Weights of a small segmentation model.
Training: muon at rate 0.0033, 20100 steps, batches of 256.
Data: trained on drawn branching plants, 145000 training examples, 35.5 epochs.
Rows from block 3, named by matrix and row number. Rows with one number belong to one neuron. Each number is 500 + 40 x the weight over its row's rms, rounded and kept within 0 to 999. All counts start at 0. Numbers have three digits each. After the name is the row's rms in percent of the matrix's.
# gate: MLP gate (model.blocks.3.mlp.gate.weight, 1536x384), inputs 256-319
# fc1: MLP up (model.blocks.3.mlp.fc1.weight, 1536x384), inputs 256-319
# fc2: MLP down (model.blocks.3.mlp.fc2.weight, 384x1536, transposed), outputs 256-319
gate.251 112:432434542487471574525489544456525500474497486504553513518559501445489512474567451493528560475430474560548491465545563563494571572520539574446406536512540527528528454469446544503583496524459486
fc1.251 118:511536563478545474466516509495530492512595516475495500458459526543558530477473517492517536489539446465504437495498464507418488517574480502523474482491547529471579533528535517500433509574505498
fc2.251 148:513416549549527447492525487470513478505574539479560554537417514522516462504497390507531505489492536531508449470510519479585544492498485538551514423472484489508516450451490501480492537479459477
gate.252 157:579549398505507460523532497467423452462584499583501451540486436463492473495442428527470554490523504474437470516493571516514473433502515443521497516485535542503541548491434483539458489501517538
fc1.252 152:514460454515520472490486538560507475550477505470514567378555509509476479502589453498482499523444585483501495470513554454485464495518434493510425502531503496492497503512520512488518508468504458
fc2.252 148:506562543489474561501472440585503481475481505506475487501483477468577549443462571514528495611554525500509438509464509461473486508499527439454529459481503451469546464489504449488478561530507492
gate.253 082:432459519477464486459507513492540474545548442487528466394453516525454563499535547446455436483593532421476512517461517507492479521524505488559517501494489520501547512481542465496486515419437479
fc1.253 078:490473484510514463488507541544539564459425504461537547570482434442520529512494528530513513505528498522481563507481506565470528494487435408541482505510439515508480601524528531531459501547544512
fc2.253 078:451468579482504517488421433457530552579510580549485436541524435518490496498480503455506459531413495477500440539551462551555454501507516516463504470488564521586492559469477503548509485503486492
gate.254 130:434398490479600461554460541459545545493468537511495524493482474529507514526470469452563517483532457481549446467397498471468390549520560429505479452562478517491461458480519487469540493516487564
fc1.254 149:493518516525490548525481455496508483484526487489545541507571540489527466456514500531489535519501510517574515493535519631481466492491494537448525527504560507490529484509548449482509498535521477
fc2.254 125:440527540451541444406509499386492513478540526466479523488531521492563538532502550475555467467482489455516523484474517504485504502503550521536472515532399466470443439515515498528514492501501497
gate.255 134:495544586479535469472467531495515592459517494518481460505453518532512580479475505508536570484452496438422483552547473508527499522522445518525537526444489536513519481599565595561460469526479450
fc1.255 157:474484479541449486495535557503465517506525459612510498455531532428530508470466451545522471435534508525548483451406523582470555460495521485497487415575449456483491543460413359462533517528431544
fc2.255 133:543478549420567511534477456548504499488494477521527518519481489428528503560497531469448538526504463437546501511457557506493517510471482530530433477559582511442440492466559438517529462539483494
gate.256 130:522557535521500456482510572496484488509579417512511478507578505533526443471487484530488502483531477489538563511506499581454544484541532541492449505524411440484495556469507438502505505477572461
fc1.256 135:532509511434528505479450524551447646479494487487534491526487581511536513499504525490453470520465447525516572496537585608492520430456480488531415533477473573457482519490552500478471461492435467
fc2.256 128:486493504500514506446585432500443386487426446474474446515530456392473445491506557548527521453540469509507495517515435406567494499483479473505456473464464390459518465464588558485506514487504498
gate.257 071:467543478450482550446499444491549526523522469437470522511411545497452474600517574528456387501504487545501425433478502454480546484488542522502479427507539515552580518424467531520491541503472489
fc1.257 071:530533535488470474457436510545528441498456516460520454514432503478493491533509557478491539450487446469486542488534462505532485453570439522500453514528494510502470466517569498503483498473374499
fc2.257 078:542472474523502510516484512552536541535492510445577527530506544511485515527474467500486465480481417487519545502520526482473488503495505553499521432517551435517566535602491509382583516548530505
gate.258 083:490460545454510521456527512493489545514512514513549508533466483458444472494440493469519515546531491534540493569512503479526513507459511562456468498549503436464459448434489512476499528527658495
fc1.258 090:538447483568489519471524467479478480391446497484501560507510436534509494441530495451482514536509465470515511502479489546526515510526469554560543527478477502537572536526444492505409516537233456
fc2.258 077:521505484473538599452485515506523451513472472488485542470473541510515537434598500463493458501536521462521538514513515511505518500530443498577494481471505486489486506493505486460470397542509482
gate.259 071:441515409490484500535525486504551502456498483560514508573481459484561437529531514489502548512544466538491511439470564528475541453477478499473572481478456543427531492493544540459490464515763466
fc1.259 064:507491474498537552483520547488484497468499539545491549461535486476477452502497482458499556422492541539539475477515545478428538474539503505434513445456600572528440500544470538539457525412676497
fc2.259 073:580499518537526550510533497542498483520443558482506555499592518513530529503603446487539515532449522476469573493430501509506408495440507461523410532551511448524533492534546541467485553473525490
gate.260 116:529513445508523453493525485555511536456542518476514560557512490487554534532504424531509549525541508542482467501539529533561550477472394457438486508498455486503542533446503517568555514513541463
fc1.260 106:502427561542485378536540454511551501584508536502505516532529621533535505434473459554489496476508498505521492579470530536474512515527491497508458484497435463442541473478457472469557507499508461
fc2.260 137:521501563514451547497532433559520526368529532423504496523497467503476431467466553488443441439475467479489568513542560481588552504473552469495421644456518458471465492530529520501518524527518498
gate.261 136:481504505466536507514492510483482490509484471517500541450568531519588459477554455488487508526461519467501546520457482483532508538447504414489537467484404526583473503487425462466535491406525451
fc1.261 132:544499550415480455534529492491465463536534513480465524462494538572486475481548436444510457522478534406484498450534448483500532526525548513565543550557521476512499520515508466460479442491458484
fc2.261 128:524448440453486518514566493590534526531413519473527493539539513510510531533433480510473512487497504544515489525500565528506477496454508510502517540474551447561429497470429533526543532512488501
gate.262 102:570437524497502474518485487465510519468492593416456459540513489494489480525465479522405486536512491512505461457568493442429630418550479454586447484471503493409533475451507458531415511535471516
fc1.262 101:409546506445477518512441486494455480513528475506513478541545532471492518491498545554536565489518510588487482518483530530505438524516534574516463549520526516455491391507494485513544557491603466
fc2.262 100:512559389460563495490526436495446449423534512449494501501496490516548447477498503533560472550521502433498471469479555532457577506501471511518597425532508439490514521484482480521507524534492493
gate.263 107:521456521514413492479631570501451454479500473460484587500538521516543490528499485419483434457538471458508471522539513479522488477514489585536502472566503500556518505595462452479454541445471463
fc1.263 108:504570463498514470455379459508543524486548495472480492529456454556480504545480457533476554532510491465502525538476454466515551520502498500501537566409516432515453533504499584514441557526565451
fc2.263 114:468475461535464504471524564408565527567503491484495563444488522448536552516477511515473502467552519551538469485512491453458344517523485463518476449548530567621517467462468456552494524433504448
gate.264 098:463440491488519465477431525542449489577483552520550527491530520516505463527507431551487455475533470576524518446432559415431504509463526447555525480514536506508502513423493504546517475527553449
fc1.264 111:561497526515530518485469508589552477523550482566486498481439450516482486520516475503552481596519514476494473572511463516517491546516448510478466542516515476464457508510539505513580523540552497
fc2.264 106:427540496480518492443487463493472528503494493526553487511509487455497541534469498534467408404440470490448523462467530401524480497449497489528450484510528525564509450469517576562495360530520497
gate.265 048:520525449556522441473581517494498548532470522523545476515523494537532514496494516450506485532530477463504577567574466525558543416517501512555356533453518455554519528454521481514511538524456517
fc1.265 043:516526502444480446472421538480581468534451441473473420484529468541459524475475455469492502503517416459507564501575498561552532515455529500504448533556457505475536512472591484442497546517415461
fc2.265 056:536485571524458497502473516528502505473552480563534531517491475567448520576473530519429472555472391494493568499465571546436403501586507526496531484440508528503422547529524524559517522491483502
gate.266 073:515520523519459508491474496489452548558538484517511419450554454496464494500482554480522475488559516467454562496494548498497511478525472519450492529514489514498487437556526494523522482479699429
fc1.266 066:469476560549533502519508499503478539602526490509510433505513439473487505544515544495481507514577489468521555519442497513548483444493475510558472490524510480465497452505518459534513486435629455
fc2.266 070:492561474440430484386477490536512504436540451530516526511565546438545539542526522457518507554453540556538502495514532471515534520507554518515488467460499467491441554530523437499481504485498507
gate.267 108:558515500469460508557430450589505451501414494515537464456457465527535545438467465497480528493514449574507446505551509489440533490590496528410488448508483503521419555472437498477506552543519490
fc1.267 123:493510514526519459520603518442516528530565494543499478569515494476432454500567489498511480546448585453475503524540486494509525499466523402479512456483541461523530433449529481522480447511498519
fc2.267 131:477424615518437502531468539464443466508438535507532499559500451581438537513523502451493583543499425484515520505499503521489457511509489566522500470549478470449535499543484496508514384468497507
gate.268 100:499512459460546523487531541474562563543474447516477533490574486436500500502516486470540501549509524572505508463579478548507530487448465511443470514492522440471536548519567478485475533471521530
fc1.268 090:589515477454487510441492528502530491459536470544475547500500505542454584551522463465583459523453514507409428493467440500481569531506525446468512453385456472496503496610532481542483531521523520
fc2.268 097:546547505478489433576535529463545500605449589456489518506499518489467499520496463515477435562461428532552456492441571421529526483428524559487460556497542526589448547535465450537504502499480541
gate.269 138:484458473542502525467464444494476460459510512454544418441516493531500545512517560473584598465453518479484476506464490561490484448523478549516513553560550539529461461521446544479466462559577482
fc1.269 145:518558470485487490472476503531412514464542430509445531561507560472414459433433518498506443492488511480486533545485561513571509541486460536446540483628511429524575574506505514423467545468383539
fc2.269 155:524505513516477552532481484468477495516553581483457442484529525437478489526475553547457438463449542492496572615548491463532510500527526471491409529446440498480512448456457490397490492495501497
gate.270 175:508456543555503495486528560444602584462567500397514472481442491589405456537434475499489471590438509475466537537521505473460554499520486509542447476543522571492493476434576465444458545530493528
fc1.270 185:566369554545568487502552576409527537446490560477470450520504517456465481534533443538480462517477520470480543391489521508473521458472484512460564498541476570457494551491554483502478520549486487
fc2.270 171:503517383513520543435480496477481495537513518469537535499547511498516527478580555481501489440457429534543437507440561433535456510478502594487575507484441524502440499530451467511553463499494501
gate.271 136:512493486536517498531483484552575485519539507516489559500529495527460510580425491475513529535507526451472542520549486563589528517563509497503515433538461530405451563484486488491524540433587493
fc1.271 126:472522538412550498481661518568515463554518512525478455556512524544522482522521543461469481462467536524570447498543517444452440572535485476503526513479499536538528398462467428507501504494454498
fc2.271 134:527506573562518541447407461463442528508542544536504502534529496442449544483534497501583534549526511556479488541511444475512440497524518481496458538564460532506518501519527409510496452459493521
gate.272 146:537452485495526512502503522490494504435589507477513509437493483497539450515456589515419497545510467501506551528513435530496539479510477555528542516516531529501477466470523438520536523480447523
fc1.272 159:433500458490433556523622548609482423493495463479420465477424463476593460483478458510484562545539499589495499450493505485533477511492521528467505420518493437501488513512529526480504545535492476
fc2.272 138:600540452591477550592449531442568493448479555500502550502548557445419579498462576506614477465528503406417435473511447490436508493495527556491490545519512461474507462592526574515490482498469501
gate.273 108:492492545461559427461476520489426452506505488544555565532477544483470512530489451523458514435538487443496557466535467486490521524470463473489467481508523577468465463525443425471570530484657489
fc1.273 112:501424560512502475469591507521470531497507515490528493515550442493420519546448483491478478492472565487446481499493460497480508482487439521498455545480462447537550526559487397527457569571519582
fc2.273 112:500503492527509527505474487472497494463478585489559481529498482383514500446512435496460480498441542481502470484474455475480539503457515531473467494487441497508482389454529451430451507449524463
gate.274 125:483524424497529500502522501473448437485551462510451493549495470555431482478507516593494513515548505492517488529494479445425501540511392456423539551657420556445482499534517462483432542539526522
fc1.274 115:471522512455594510529462533469505545448525476537536476520512466523489481488501481500445542464599487510399425521419497504457514453466413553524585541586467437578525446445496527412416454557557515
fc2.274 090:460579405456452462502548471424495544511498475511533554481502492584460433502434498489542550505548499551544456487503503458448504504545453474530476498492480509493522580525493509543445505536498518
gate.275 019:538438515448499449528439471476522503421548522489483511538496464455489522542446483593493522559574481521537579491564507533422572547502469465492456506480539517475424450521502484448484466573371483
fc1.275 020:481540565524445465486474421484498513482571453540544544509523488488510523528521511515498415513537468491556545486467466555519495481424515453517429481551489418457546450516478499543479572501507549
fc2.275 020:452440505453522548494489441512524400446459507487446432478514447549495572514460492493508498598458513496498493486442540511463549491518526573527452532471579432501516505537555504555432536511465486
gate.276 119:418452487504512479407469552463570585520479511455443570439490487568469520486497455533494481541447584478472553491402514477467548555517558508538436507509501521546507508598543527451505487429602551
fc1.276 122:558511493462506479493520473602474480483531446437517498478482551368468540546533490499533489469489523528441498625488460508576505572514424487528542459573547526419548497434461500597502531446422531
fc2.276 124:510490550443495458558526499561517458433529512465461561446507496548467458477463521441459526554486540511450446510547594471481515511470481498547485513467543497523497495499431495466454566526501490
gate.277 108:516509503529544538445492493545499454487449501537514499490450545487484519533491560515536462379481516506424451556494546484463497537486568515509451501466572553492555491482501495514488488538484444
fc1.277 132:458494504486450504486471514481529557498451554551512506449490574541503515491556550505519583471443494455550403512449489468499476495450548541528484481479489486494488517456479520441528576578534533
fc2.277 149:441482522495434506455505430464473456470511488480456498479490429513523465550533495484468398574557502495488532466471496522447475502518496464501545531557522558510443480535487491507466512461480537
gate.278 013:488568525532375472608529454530437506523432530480491495471523545463547502589508553489484528512560550483472460514512500514485492424501462479568496434493464504498466492490489512515528575504508576
fc1.278 013:545424510456523505550465569540545542486561519549515483464499509512528486535507523540527558521526389488440523505501453536478491552469490522467502539438533468529520566514572532464473512496509573
fc2.278 009:477515440465532499482553527508506457523547490442508496484555466467497496494533489516516511536501498544429535474492495512524501522449453453514536494513639485502456557477530475518483501507492527
gate.279 186:447452510503493462519453439476505515515437501473581469536460577529537489452410472527478464421542488492443530486483447506515511562514530557429505519506493591492495485517499550550512484508520579
fc1.279 176:490448511400524508552467470466542577508540508522579476482499473557485562458512484467484556497498586496488462471494478514487493516487546536553559534568538548508491498523474521502539487610487445
fc2.279 159:515558489509495512545464472566541504445511460484542565467517515555518492493372434538555535467411516516461542429549495429450472515487550573536466466465392468463493440483552467484484458482513509
gate.281 111:546553526507484449504495531511379528489526511501511484483544454418557490521422427538494481457550502524504569474487528578511550454511429593516520505491471494529469482510444461522516495454495516
fc1.281 124:504455455562542566484442537561562513481528494526491514499404480492547504480514441476492542504547555485529379500490495473504500522440571527507449529538472452475479695526525561517494546535558510
fc2.281 140:462523584507504495457540488451520515526469475468498487463467519518474590551431568489546483443469508519478546488472506496509479473553580481549506441518513527517531481465492464499577589545496514
gate.282 132:506443520563515457490524467480416512484537501545479473479473456397559538530496482549491501511524505545503448383466437531497509447496466496515433560470477538473515538430586526551504489443513499
fc1.282 141:544459567508506499488533467443434467559550525528526485463524550499484481434612515453487472468413497506502516441460469487541575547586436534597480508436522497453506456485516476527410491552530458
fc2.282 154:513495557500496486465557551479528544459561486535519549492475528500492512486487527496478468465593502456529443448452551462517573493484501462568455509515441432452496514541495473508481410528497489
gate.283 031:534535548458529434512521414429463461571440455445462452523491447554561509492422467466422475541484495424514564507529467525500524468472543547471492551539521511558444544463513423514501449520538541
fc1.283 029:478467491496457522476479567520523538466506492533489507485523497500524499523543534562600484425539510462475479499410496562490444545504489511480562490499539503494499498468487585473573504528411446
fc2.283 024:512516463491530462516524472397539481427513541461519483440532465480516516497483508494577551467529503496507496565522538461513564499526485512513507506559542500499529478451497546529529505500520487
gate.284 120:449509558540507484525500544478560526555472494536400490493520470540535474499540502519556491511522458454535589470471447522491498461455551500503451510551576458512534492473578474480425510458497508
fc1.284 140:489481504515533533516446489490508430443442608490482528484541468467499451485551509519503498516560535511539542464511484582519430504494530538535524541506426560506504459477497470445471509509508539
fc2.284 139:606539487451471504532511445502431524544552434571533463492468491522457520460471570420497445467474487563442511469478515512486538505546504493438502529493489497511495511508527479441457511513469491
gate.285 096:520484514412488486487526459511495469500555533525543508469496537493468494499497513535519488505497510522466463492505505486438570458476476530487499486452526530407565531526493529582498589574510438
fc1.285 104:492444525517478490518462472486465495465556536497460530492578573433478453442552516576491492495421467604502528498446453533514484520543431531483473500530545517501529545538536439534494562558434492
fc2.285 092:520537442497415527547475437438518542554541566541517458456456527418584511544496522466489493530526480467485487488492457532504483489455514539527511501553395572537546579523445623487523512517518490
gate.287 133:531558548511478472542497482482551509465557482466567506491484478494566448492502459534532547429477557511524514477578489470548511501519508531503527495460562474500473460507547479474525553537535550
fc1.287 149:532466505551562453485424487527450492522407533562469473492513575542499495525492495552478413556536506526467404508392479488484491567448506495525487481463446516513532543497463588484464458445531536
fc2.287 121:492475438504511490493564522444486521516574509470450537465433510536567501487471473540512459556487477482455544590552493536496483529440478548485482538483492425496497418332493548540555518493500508
gate.288 073:532448472450416491554500456539576493515442533513453455476533517556492477544533463530461546478510484485527468520481485530433467427515293511455447501492560506506460479549489478501487502426308487
fc1.288 066:505506534475488535591536479519618518496442527493506465442467589491457508533512524526505531481456518515496504552483499517464467361543356524448490479473669496533520501512488457503497493473443449
fc2.288 060:568429451475527417497460462539491555557506550556570550516511517416455483567433533455513590462477490520476475518535571463450440476439451466550548526545486520544451467448532516495387516518523487
gate.289 016:540514502506511428508505586496400558483459505504580466489511499476503490526469540518476444560513519488484462478554552551417468539428469514537548548494490551489488511497409496498479447461424534
fc1.289 017:539477523522451509522463426490469418505501560484526473493522485512517567463503429509530517474513477492492563445512467526527527465555491477443546482483465485418447517524495484458526571493607454
fc2.289 017:527493534539583479488506495462496649512481544509454469484528500461541502468374454484443538515506536506545533487500517496452561502490478450490526470505451489531510446479501531557553499532470531
gate.290 031:542540515521523548481452403462481450482514526483485542467498498520462486491547468516511527563452515424487549460612493518494534460496573491522567455495546509558458569578463521498473523495418526
fc1.290 031:532534550527496504508464496537493499545491496408548495471520481472459507468532442453417524474488466492559463553498502462536528445490508478388546522490456528504482546525459520489475470510522509
fc2.290 035:531493558484490484498607539451488474465541467436511494499527532480484492447501612428509494548510589430490458545471482523474435498421499423469538484464454523460472484515492522481548504444510514
gate.291 098:528552502547492492458508566465482484487592525572523542549565483462507503451574459517480547494455488513481504508462409574463491459481639463531443490525472552556564458509428463516528511446533498
fc1.291 101:475447539535502519489498442556525510481441530478508472481480506473520542478415555426502453503537531476507496519547564421515498508453448449542581542452434468431461472499545489475454501558440507
fc2.291 103:523545559393541499467536442532525549473491479510475548523568454475463461490428544513486533485494511537512503604491514431480506494508518495513568512549455443488441472518539389538460504495484519
gate.292 034:498506506538525548488525449457502531491478440544462548471461487503438449513483521486576487443549552527527476514512511454483508500464664563500495498469586459468484485541548535540484497543658493
fc1.292 037:406481450477596548542544496410505471520485482506475556516487457496534443511542530529526475415483493451502480557420476523435438496498581449443406527547537405518561512536517526561471502491609506
fc2.292 037:521589495500481495494532532527539430432483488483501516521560468458518492489495532518490533501494521481529565454478495485518428522506499494516509533494495662492479561512451505541426442471491511
gate.293 119:468509481506479533449510529564544485469552469491564508498556484535407515549560452488536461508485518435471562523565537376495508514537550458532524503492437620451552399441536462485554462470498490
fc1.293 129:504497533532503475538495489459412500528412512573462541519443546490619549448426504519528579486521449538509482535442457551499519465458406509505435488519466430549459554499510529499487558510484477
fc2.293 139:486498503498480550479499491574500502502537478469512518510519393483519342576485520442456457535470545484503424546545459500500433505511532484490529531466489488525442469559431531486549592496484533
gate.294 103:584531519493443530500442545427538589552466530505519502500479554494458461510540475513534444438472568498473572470412467571438466530507434449468428478492506517516423476527522463491569480547481442
fc1.294 082:507469492438457529533493457575486478479491454532519537487461493502529465470454491581492502566630475526530525524495504573587500491477593557467524476551501433539604470489513557450433446470435498
fc2.294 088:468462450533478466567522516514467531528524519564471498535526501495498513551484522510473484475538484546481438536520503498471472508581538557480500519485379501436470476532572525589518486499493489
gate.296 094:539512466460496498571387470418536505475543574445487497461557424531400522474514402491564478449440488550503507508541577474530456535513535497450542500578534498602502510521588506497452536518548554
fc1.296 099:495519467505507519490540425465525433500503492513462474503498455509560519496527449521453495500500474494473480548502517495444453500477367525532443480513470457494480496521489544462564589538484502
fc2.296 103:527513510422521531524496577542559580494472490547551536499451565447485536503551473478536420471485491478498515497511622491535486517496467468528503507493570517448522580500462467596499505531480488
gate.297 113:479491534539463426497511506495551526464441524500485473507491484552538498469436546499516496460494471467497552509468580494489511460467508506513534545459513515477477492470488555528485483504549543
fc1.297 113:507439582409547460521524494448557514470505429439535504503505550447489493452459570510504517534507494519503496516507499471486535561423433533520503487505442490511501472512529568458495469457474568
fc2.297 111:496534419491553504463479557531453547481524424482436549553443481428480465584489545458519577421442488581494472456505439505543489490518535471497563419505486489477491452523440535503441543513528520
gate.298 015:495484515487503560503459451528527599494562445511519504550473437455560415461514433521489485395476540524516447461533500493519542487532478469478577486480507466480505515526411541464488394503622518
fc1.298 014:470529500445539570431498562490454506523541564467425497594452442491518530469468463526482498483463456571496511562529478491434573536434529586512589540525471434540616502556501480551476585541408515
fc2.298 012:462523555536537499486488453477500535522489425526474442497456566471469469515518456504514476558560461511575522487517522517518511506504481481489542512548444441513481517526477508415470500520524504
gate.299 137:545556574525531517481445499505483517473500513474500527472502446438539491508479457569526518522509547529500514450470498514556526534527515507436480456530462480523534542521480525570526508547439474
fc1.299 128:475501596472563499501464469543524489508584442527449538466496470528567440513512487509478448514494558542436458439478517497503509528579602485508528471485442509462540512489482526467530467505435455
fc2.299 138:532500502464480573601527437536545492521417565438542546482567453443465529526582492485512533508543493456553458453491455438574491493449490440525482481505490485456474507464536458536477538498511491
gate.301 011:486612532452508479442495510529579392470558474528487503479457525504560559411477536502551491527469512494428531516534467517456596511532461506497482482474508453478553495423443487554552544464473509
fc1.301 010:512471481471428481517561507517488511499513463486493465493524520495484536525445505506551510580465513475516511554555470480514492519551491564533519570522499535425534540436540514457515490455459431
fc2.301 007:473471513528425533497494596524535497583444490486433535456529486611485449511491433514559524520486469556577574552456484525434506525531505481539571581590508524474512478444464477540530476476434542
gate.302 110:575496476547594561460507514567464479515465531472410459515520505530452480501483480509514514536530493487477534450515448421490525477512385425551523526498472561468456438537459536495425456496508492
fc1.302 102:466464508558531530534462522536460489499532508480429513441392470404442458563519437486512453442486489577466475483519467467544477479499413479476485463516545516571507493482442501476549434456435463
fc2.302 093:499488446428457500527476453458500498557522545494496477513539509457490454568465458462451479463463481424502481493524451639580501502527512473475445534482521471430468497524553506528552392506493498
gate.303 154:450482512435488433525486471520471487438529440571523484486470518492431423487496479519514492624533525525502536368579518529467534538511478438548541504524529433494495487537494491499542574442466433
fc1.303 147:513522443496487467499457529515500533446489493492498490483453486518497498436479471506549580546521492506500508492546471471464470553561560568591496505516551541517528494447520502472542551538419485
fc2.303 119:531537470462436492554521518510400488576531511476517495455470475507454471526566523433474559581594501544459521554492468535479488504520542456442489492524480403472543435456498486503508400536504483
gate.304 132:465483501540552486491453566476527514518484511506492498620466491598544476468531506514456477495522513515432440588432505533507543578527398554475487542508465554461537493602484580546425477447505516
fc1.304 120:494464476508539521540450571579468542551548458485561530446519470563552489482474517496508518514517557499551488529423460494498429520457498552475550559539476534422495489472527462463536518516478491
fc2.304 106:530494509519514518556477492534495540571477480506528508486506483566419428502455503472528432582495466479490421498555501463454456498470490498455578497406558508530517509549444506515515516507502479
gate.305 113:495516476502468522519452458462454506497462482458468472540536467428510502482575499481528501489518492524497471541499488547513531490432528534605476492420510583481403472512466534426520556513505443
fc1.305 107:533523513541593490451425468455498473507538504463482526472495497550504495468530537575500551478453392454481551553519491491567475542503486465485457502499550491507504508485522534471533539507485439
fc2.305 117:525510431524504490541469524426468549480560545474554505507542475483541475580476430537495463415512490476503528560510479403461430510534552514473585544456451506467498467437449522580589519506500498
gate.306 011:504529481503612599553528565513491503568576477495457450494516525418522535559443566513483511429500499449461492501547520480456457451472514509471495521480428483490569611505485491483448488510601526
fc1.306 011:496508547474494539439529531479543525505429453473444454474531534505545442538508509564544585555426484576447454541482469425573512434494574552502468483476490586537504510578482475457463477568537430
fc2.306 009:473481482546467521522532515472457567448425497511468501489358477513467523522489637517459536552525494492529466557404542562486488489483506495521457497474546499445486468407491473516551569473493519
gate.307 112:455471498497504590525499468563473483458472571533464531497498493523413509520535543562497543507515426519516467474484488524528505468516498492499547528582484538505527467482454464461470530500439585
fc1.307 117:461448473474466460462488523414503478510515510412437461479498535489539493515521557426516436582502476422512517437506470505520545488498511486509444556548475479463447535560604512459510467488602495
fc2.307 114:556584591448541495506502505519483464466507591521498458476426509493518494495477465483522472568480462543515467547522498472477459523455500542516482508515510547434494505449471512482508480473481439
gate.308 087:456500569489441479567532553563500460494549510501503404568522489486559475497522480491508420491506582465554557549418496540552505525480559496476555514513474493523470443485509491550537506517573508
fc1.308 092:507490525555499489523449514551518556509476562444441450523507514481446525507462558580526496497434518466498547470484499502472540484496496399508519521535501514507482556452518529449494450501445535
fc2.308 091:502449509455495565506485468603472592466457422502507569496523447574382568443475563557556482494453584413484474538480509559496484510504522476513502495505566513491489464540473441457431590501493490
gate.311 045:450553493555469519491543450478512523467480449544487459496503474482554496470445489461494545501404555501534583462519509476521551506488570499460636500502578475469574518438501493502551524485543505
fc1.311 046:547512538464597449506529542479515501554524528593527510533485498446588512495526579471507412540457493451452532530500528445526534514534476490514400507512441488529458560492507503535539531564319475
fc2.311 047:488460430584517488520505491406549478470485533480540441561439436410476501536432533490471527523458558493507435577527484470550465498508536447469505531408542450535448548507494483463517498484524517
gate.312 134:499572484478470585572457495492430545474554487438476414464524516489458545544519437492535477456528487520497497414462462497472413523496492450525564529596510514462485516497439505600524492453565466
fc1.312 136:501552567491498582529521506489504503510557475503505528500522490478515509485474437532517447568467468548509494606538489449551491462486494549499514458493407506432562505534420551551534496539439436
fc2.312 136:551536493500511595445517490449517516526480461543496483441497605540497476505489497496584480522470475506495480482511483562488546495468502611534536466511522512511519516515540527471498491461509476
gate.313 023:503473488492551492522506519478473537544495437537551505453438493501462481518526602498490430510427505444430521492465414500546500478497518557514413533472544524467510443457473464542477460498751487
fc1.313 023:506527494537506543512420512496507461459515485499537514506505468416445493493460484494520502508495536479486546478531477524533512487509541492527559530499523437444526502487507513466451500546778479
fc2.313 019:483475517551530487563464547469530517471521481539583558521566548455521494532506449501446536461493477525467563483474533446554462507523492520500509391558420462421457490527514506588512469512413512
gate.315 055:452455541501502467543496404584453542511544506515498550493468457539476499541429510480420549552540559475465525471562496503474473446479487430534523479451504496456479511493465490471515481548755502
fc1.315 062:459532502483470489560577521549546468555449454467492546469444556474529496522510524533520462444487539548499426541495452501541447437547446496495514455535510461471523505443496572536497517501668519
fc2.315 055:510544456530579524507490569521532484558521501513524450523527523508547476547496499467528525477496569533486460532469466615491524510490531524527461594517501463550476461485492414508482509483533496
gate.316 113:442471440475449493484497442489478413445539436481490492450469481461517447538471517448494542458539479549471509470457528551422506520500489423557520511517586509450578470477512535506441474572625535
fc1.316 122:468534453527428544538544536483465495502503552547565510455450525473534492556491473475519460383444486515431438460545491399590479574454515512447480489466560549406525439524537535513536531469582522
fc2.316 118:504518467522531541512528511545512489533536467531464485489599498446502586467446493536509528504488390471479520473495532522523526474495535477456534545546528531466468453506507488488490514528519466
gate.317 161:455584517570494579484534461528549398494488537483460459551467450485506443502585605506498538482514530553531535551507486517484552538501485490544528503519557495509413480495544471454515479483487479
fc1.317 150:447465474501462486526506504514507504518471517467498525511473517581471506513433478503495511558470496553479517510484468412477482442515526463424524481472515389489585517577473499534481479544522465
fc2.317 135:516457473442529559519639496522481475475469508533533426559465596407532480477443527454476470569527509476558547519502485476611492512553489444508423446470537435466475520522477503474478537519518482
gate.318 142:487602456441524477573485469479535521443495488473446547554506461511570456495383545475554510546497546477506493497485525534499453517498468551532524493514481467500501483423505449502509531496369612
fc1.318 162:529502546435546468553495462405540518502483493516513592449470485457502509469528548442575504542580483484508496468529461548409427455530512463462544485501495494474574470497442568478486507503434546
fc2.318 149:518465559517500551433506617619420545549534518534480479502505443508427480538518531479446464506516496393481482535501551510529502505503496542529437502561551505478420463520472449484525476476532484
gate.319 163:489465530502521487541558512441554517484578516572551475569472511498465575566502532532510544488493577498438473486433528448517483522496440539514548607507565480538492509557569503502496494507453544
fc1.319 144:463438491501480651477516488478553568461442472475494470545472468520574510470528536510528485527497519524517501533533476508459526568504417518428456472457598522484472462526563520508461527576519534
fc2.319 152:484486469494481581507495527419469483520557508527491474557519443485551509518489490499458433569413521535547442546425463493552565497518489482519483524489525390473526537508512497412531622473499482
gate.320 123:508499521522459448526486526504390497524488515467495431441534518518462461466480591483505532435504532461542530439503479450538527438463496478473533513588462493479493445505450493508522482484549474
fc1.320 109:505526498620548535518563485517502508563518503563480503549540481509474485490510532462446461526421454570525458546491461574581483529574532514441568562522516571494469517537468549496410515519589550
fc2.320 119:555533537495564420541569490484533473538527455473544562490531463429508514499493412466452591484447469666552476494522564548499542493461538503518533437470531446511518557460549512495518421507478470
gate.322 131:555455533457503475467440484483536457458560527487474470487524463538452486490382476427493473473533503464540494515555512515506476447500550473539457402484523438514449476488537579515550474503580435
fc1.322 140:494560463547482449459551600439504502503485443508480479439489491478486488481457505525495532475457483488515491503488486459523508521518447533427490519560414554492513508563458495479476499525520488
fc2.322 112:515552518523474431492516504468502512466515460447521507458565537429425513496514485507518459478481477456499531459506521546453486506446496398542507490459496539506521480518482501483434539509507485
gate.323 125:509448570401486471477480542529510506520525487448418469520522516515578477562527442435533485502513483502499507508512483421476441527484529494504418433530448508482509481533542520534490513562460429
fc1.323 118:544448525464495543475449498481505478494560455550408543538498483481503506492490494458513451481507484489505566502566464415551414416554523540477392487504518520548465559452484468494508485563536438
fc2.323 143:508466552471596503488540543575548520468528508599576463482493531485410431468512505476461526525466526461534468531517453498483518518464531488424556491540497576489508473501581476502549534537494515